From a checkpoint of a small spectrogram VAE: trained on synthetic speech, music and everyday sounds put through simulated rooms and audio effects, 17.4 epochs.
Rows from block 3 of the decoder of a small spectrogram VAE, named by matrix and row number. Rows with one number belong to one channel. Each number is 200 + 20 x the weight over its row's rms, rounded and kept within 0 to 999. All counts start at 0.
After each channel's rows are labels from the 100 clips, of 14976, where the channel reaches its highest value: "top examples" is what is common among them; "peak in band" is the frequency band that holds the peak. Only what is clearly more common there than usual is listed. The data: synthetic speech, music and everyday sounds put through simulated rooms and audio effects. In brackets: how many of the 100.
# convs1: 3x3 conv (decoder.decb.0.0.convs.1.weight, 72x72x3x3, each kernel summed), inputs 0-71
# convs2: expand pointwise conv (decoder.decb.0.0.convs.2.weight, 144x72x1x1, transposed), outputs 0-47

convs1.59,226,203,202,192,201,211,194,201,207,223,163,161,202,234,209,176,183,213,178,215,198,194,161,215,226,185,194,150,171,231,230,199,218,189,179,236,178,198,168,195,198,195,223,178,183,187,214,187,208,195,239,233,186,187,216,207,188,204,230,180,210,224,230,191,176,202,186,194,186,200,220,213
convs2.59,136,201,204,194,213,178,213,194,214,210,214,201,194,209,183,177,175,193,200,247,200,183,186,226,180,204,211,204,217,197,205,205,219,202,187,205,213,192,217,220,211,209,196,195,182,183,215,228
top examples: dropouts (81); number of effects: 3 or more (33)
peak in band: 0 to 250 Hz (43)

convs1.56,178,212,180,218,162,180,158,210,185,231,185,219,213,201,207,178,208,181,205,184,197,217,160,182,203,212,189,203,188,202,214,206,229,209,206,182,191,233,196,216,165,213,176,258,211,174,172,221,227,194,191,170,224,187,210,198,198,173,212,195,188,186,201,229,188,194,206,153,210,188,205,207
convs2.56,170,204,230,214,222,230,213,192,191,226,200,179,219,203,191,177,225,205,194,192,201,207,150,211,233,195,215,158,200,209,199,193,216,285,226,200,182,189,199,213,165,227,202,217,199,185,210,218
top examples: dry (51); dropouts (46)
peak in band: 250 to 500 Hz (37)

convs1.29,210,196,198,211,186,206,219,227,188,209,186,288,202,218,205,216,203,223,180,197,167,182,196,201,228,177,199,198,204,234,198,168,223,184,218,181,234,222,218,193,179,179,188,195,205,245,192,203,202,209,217,218,201,184,187,203,227,211,222,202,179,215,201,216,177,188,172,193,197,190,174,190
convs2.29,210,191,202,180,213,198,188,189,173,215,209,216,195,220,213,237,201,173,183,204,222,255,188,203,213,200,168,213,226,198,172,203,203,194,225,180,177,199,178,189,224,212,144,166,216,225,202,198
top examples: everyday sound (79)
peak in band: 1000 to 2000 Hz (63); 500 to 1000 Hz (33)

convs1.11,189,178,224,197,198,209,257,209,178,243,178,176,179,193,182,196,200,197,199,206,212,220,201,203,212,174,183,218,179,196,242,238,180,204,184,218,184,160,179,178,208,191,164,244,209,208,233,197,220,168,230,176,188,197,209,198,202,187,226,219,212,208,184,196,196,208,188,198,210,216,177,198
convs2.11,202,214,182,177,185,177,172,244,187,228,216,218,205,232,176,213,145,215,198,249,183,194,196,208,160,184,200,219,198,193,194,200,190,182,179,202,215,198,226,180,202,215,212,174,179,200,211,189
top examples: dropouts (66); dry (46)
peak in band: 500 to 1000 Hz (37); 250 to 500 Hz (27)

convs1.60,211,204,183,209,208,193,210,167,208,186,221,238,200,177,197,213,224,199,180,208,157,192,203,214,193,259,197,214,195,215,181,169,215,199,198,209,145,235,221,190,198,192,208,214,212,269,198,201,195,212,202,188,188,204,177,165,208,197,196,180,186,197,190,207,227,183,192,203,201,203,219,228
convs2.60,204,189,202,220,151,207,195,225,187,197,225,206,187,204,235,179,254,201,210,223,210,183,211,199,211,219,200,192,200,213,205,207,188,202,191,221,186,321,187,193,212,200,210,180,196,227,182,186
top examples: everyday sound (74)
peak in band: 1000 to 2000 Hz (73)

convs1.44,196,231,157,173,174,189,257,205,201,228,213,223,183,195,227,216,220,211,179,196,197,211,228,224,154,206,193,190,185,201,219,185,193,185,209,222,186,200,185,189,196,206,193,231,184,220,210,168,252,203,199,159,221,191,222,212,182,183,187,211,190,184,165,203,191,195,212,194,196,193,194,189
convs2.44,203,225,241,214,156,247,197,188,176,186,202,185,195,181,202,194,229,235,226,201,189,204,217,193,206,196,181,198,191,191,210,197,191,184,198,185,207,216,214,215,233,163,216,188,187,194,158,199
top examples: dry (52); dropouts (34)
peak in band: 500 to 1000 Hz (32)

convs1.7,204,197,204,209,191,183,193,212,196,196,237,198,192,186,208,178,166,224,224,202,229,197,226,240,188,224,194,177,164,169,180,186,192,193,203,214,206,169,167,165,208,205,210,216,224,181,239,223,213,193,214,190,198,211,218,235,187,189,201,203,196,180,208,188,241,225,240,216,208,176,204,164
convs2.7,212,203,190,234,149,236,189,187,194,215,216,178,182,198,178,206,201,207,214,182,203,198,192,208,203,201,200,195,176,200,228,170,217,203,221,207,208,157,222,197,164,243,186,197,179,204,201,200
top examples: everyday sound (68); dry (50)
peak in band: 2000 to 4000 Hz (50)

convs1.40,205,227,200,196,220,203,213,217,192,198,161,187,189,217,201,208,202,193,199,163,195,211,212,209,224,223,209,188,208,186,208,138,218,212,168,211,196,179,181,211,246,183,194,192,208,194,205,216,189,159,216,228,203,200,196,170,182,166,233,210,194,180,233,170,190,237,203,223,178,178,219,208
convs2.40,218,147,176,192,222,223,196,233,179,190,198,191,155,198,193,192,192,187,213,196,222,201,210,207,182,214,202,195,207,194,189,219,216,209,214,209,184,161,209,251,205,197,165,192,200,185,210,174
top examples: everyday sound (55); reverberation time: dry (41); dropouts (38)
peak in band: 1000 to 2000 Hz (50)

convs1.16,225,243,226,186,239,231,166,215,191,174,184,180,215,198,206,184,197,217,196,179,207,205,207,226,221,189,206,166,212,178,211,209,234,232,179,183,212,216,194,190,208,197,227,194,199,202,152,234,209,204,208,251,184,169,188,207,203,184,202,167,221,188,177,208,179,193,199,185,218,203,204,199
convs2.16,185,196,177,183,204,197,196,228,232,186,213,268,201,211,218,195,176,211,204,201,221,195,180,211,187,194,180,236,180,168,214,203,213,180,212,192,202,220,239,191,184,212,193,178,167,178,245,228
top examples: dry (61); dropouts (40)
peak in band: 500 to 1000 Hz (34)

convs1.41,187,194,213,234,175,201,194,196,194,189,192,138,217,186,202,265,191,203,206,202,204,215,197,190,214,189,212,171,200,188,194,187,208,212,191,198,177,200,140,204,211,238,201,198,195,154,189,198,203,210,211,214,196,168,180,216,201,210,204,191,222,194,184,157,170,169,214,192,203,203,182,207
convs2.41,195,198,192,176,257,184,190,181,218,222,209,221,159,214,208,181,238,190,219,223,201,196,177,197,212,207,190,199,219,198,193,230,180,187,226,194,202,242,224,198,200,179,193,182,209,195,210,176
top examples: everyday sound (69); dry (41)
peak in band: 500 to 1000 Hz (46)

convs1.45,201,195,197,190,187,188,201,215,175,216,185,228,201,199,223,261,220,182,210,195,192,203,183,188,222,186,196,219,189,198,184,165,217,192,188,200,155,197,178,249,176,245,218,211,213,213,199,199,195,188,199,199,193,150,178,234,214,193,205,211,200,205,203,185,153,209,212,197,185,177,192,230
convs2.45,183,215,212,191,219,180,202,171,224,208,179,215,213,208,191,208,175,191,186,200,225,223,213,150,186,174,194,228,194,220,165,199,191,191,190,189,209,181,177,200,202,171,220,190,206,158,204,181
top examples: everyday sound (70); dry (44)
peak in band: 500 to 1000 Hz (53)

convs1.37,228,207,204,172,175,176,213,185,180,217,178,181,193,211,180,193,184,217,243,207,181,227,163,214,207,186,203,202,199,208,192,209,178,214,215,178,208,181,203,194,236,216,185,158,228,208,197,185,178,150,212,195,194,182,200,182,194,198,206,198,243,247,165,177,183,216,176,207,183,195,214,206
convs2.37,205,207,214,180,204,188,188,227,195,191,180,203,223,211,170,178,171,207,224,201,208,198,209,210,199,181,197,226,221,197,215,188,206,228,192,185,194,143,183,211,194,205,199,222,215,191,231,205
top examples: dry (58); dropouts (47)
peak in band: 0 to 250 Hz (64)

convs1.9,189,197,205,177,183,200,218,217,186,177,196,223,199,206,215,174,184,170,222,171,198,205,226,201,242,209,168,159,202,181,175,168,182,201,182,186,177,184,194,190,213,198,176,171,182,220,215,215,213,225,213,214,223,208,241,204,223,200,188,199,199,176,192,145,198,196,200,210,214,239,184,170
convs2.9,224,229,203,230,194,250,188,211,182,181,181,204,207,184,190,179,218,227,202,205,190,198,197,213,233,199,173,181,197,211,219,219,193,194,230,229,210,181,210,211,187,208,259,219,197,226,253,197
top examples: dry (44); distortion (33)
peak in band: 4000 to 8000 Hz (92)

convs1.20,179,203,208,181,208,238,194,197,187,172,199,212,218,230,199,207,207,173,209,203,228,204,200,235,184,194,229,238,218,180,205,194,194,210,253,184,203,187,228,200,188,197,221,196,207,212,178,201,211,220,188,180,214,186,226,183,267,220,165,245,191,192,179,188,182,200,190,195,198,214,188,182
convs2.20,172,209,200,208,192,199,204,190,212,197,211,191,247,197,183,193,186,176,193,194,187,169,218,202,174,202,218,163,235,194,218,189,160,222,181,208,226,190,178,229,229,231,236,202,194,211,199,208
top examples: dropouts (80); number of effects: 3 or more (32)
peak in band: 500 to 1000 Hz (37); 250 to 500 Hz (28)

convs1.33,182,186,237,217,165,199,165,189,186,207,183,184,246,185,218,177,180,233,198,191,218,214,201,196,248,220,145,223,190,189,213,190,238,179,197,196,181,187,196,195,199,190,188,195,167,172,210,213,176,189,217,223,224,202,216,195,197,192,212,168,186,192,207,223,188,218,209,229,212,189,192,191
convs2.33,199,190,195,178,167,212,211,208,204,201,206,178,193,225,185,186,193,184,182,191,195,213,194,188,241,185,199,160,204,202,241,170,253,200,199,184,204,213,203,202,157,207,185,204,199,194,241,202
top examples: dry (49)
peak in band: 250 to 500 Hz (25)

convs1.5,189,221,217,215,176,193,186,174,191,229,206,190,194,194,217,221,191,218,218,186,204,194,206,184,174,194,224,212,178,193,131,219,201,199,207,206,216,192,189,216,235,178,202,180,180,225,194,226,199,191,160,171,173,184,210,196,202,211,221,187,216,179,145,201,170,211,210,185,182,231,225,207
convs2.5,232,189,208,204,181,192,203,182,212,196,212,218,181,180,169,217,173,218,202,164,207,183,184,205,211,180,203,234,190,211,203,190,149,219,208,207,191,183,247,201,195,223,180,172,187,191,220,197
top examples: everyday sound (69); dry (52)
peak in band: 1000 to 2000 Hz (51)

convs1.4,211,182,185,189,206,201,199,184,195,202,219,187,196,177,214,204,268,186,198,193,147,205,209,208,196,147,181,202,194,212,169,195,192,204,200,213,178,204,220,186,202,235,224,213,221,198,212,213,193,191,208,205,200,257,188,176,225,208,175,197,195,186,204,203,149,217,203,204,210,201,234,213
convs2.4,189,201,179,220,167,204,184,205,188,206,224,167,197,222,149,199,170,199,151,187,214,172,188,202,187,214,200,220,196,187,213,223,216,204,218,241,191,135,216,213,217,230,197,223,202,196,189,231
top examples: everyday sound (79)
peak in band: 1000 to 2000 Hz (47)

convs1.31,208,193,206,178,221,202,210,195,197,204,202,174,195,215,222,169,254,212,216,190,181,196,183,207,193,150,209,204,204,211,172,214,190,190,196,213,200,203,264,166,184,154,195,215,215,225,209,200,203,190,224,199,202,240,192,217,209,189,184,204,173,180,178,216,169,190,213,187,207,193,241,207
convs2.31,192,234,224,218,211,195,235,176,223,172,217,198,191,217,151,196,193,195,175,187,194,200,150,217,211,232,196,221,213,205,206,195,211,207,180,220,209,172,224,188,220,231,186,203,225,240,193,285
top examples: everyday sound (70); number of effects: 0 (56)
peak in band: 1000 to 2000 Hz (81)

convs1.39,215,192,206,136,203,202,203,202,202,219,179,262,191,225,180,167,156,220,216,215,237,190,209,190,201,192,201,191,223,172,192,221,208,196,191,188,179,197,243,183,225,166,208,200,180,195,206,213,196,222,208,208,206,205,182,200,182,206,205,167,177,221,191,232,194,217,197,196,197,188,198,179
convs2.39,210,148,201,195,178,227,200,189,202,174,190,207,211,195,188,219,212,209,198,186,189,203,207,180,201,194,185,216,219,188,247,163,186,215,179,195,183,167,170,236,189,260,188,154,204,223,193,211
top examples: everyday sound (84)
peak in band: 500 to 1000 Hz (72)

convs1.18,221,181,175,195,246,211,207,191,202,237,201,184,201,192,177,190,193,183,161,179,173,222,177,223,221,194,199,175,203,170,209,201,230,220,187,208,202,202,197,181,165,193,153,188,229,184,193,194,173,209,219,218,166,186,172,209,176,183,235,202,204,220,241,224,195,217,191,213,188,202,191,211
convs2.18,199,197,214,180,235,151,195,188,181,194,204,172,185,214,193,190,217,181,208,217,192,196,204,184,187,232,169,202,211,199,180,181,207,175,177,206,211,193,195,211,224,155,163,198,198,195,209,207
top examples: dropouts (96); number of effects: 3 or more (37)
peak in band: 250 to 500 Hz (35)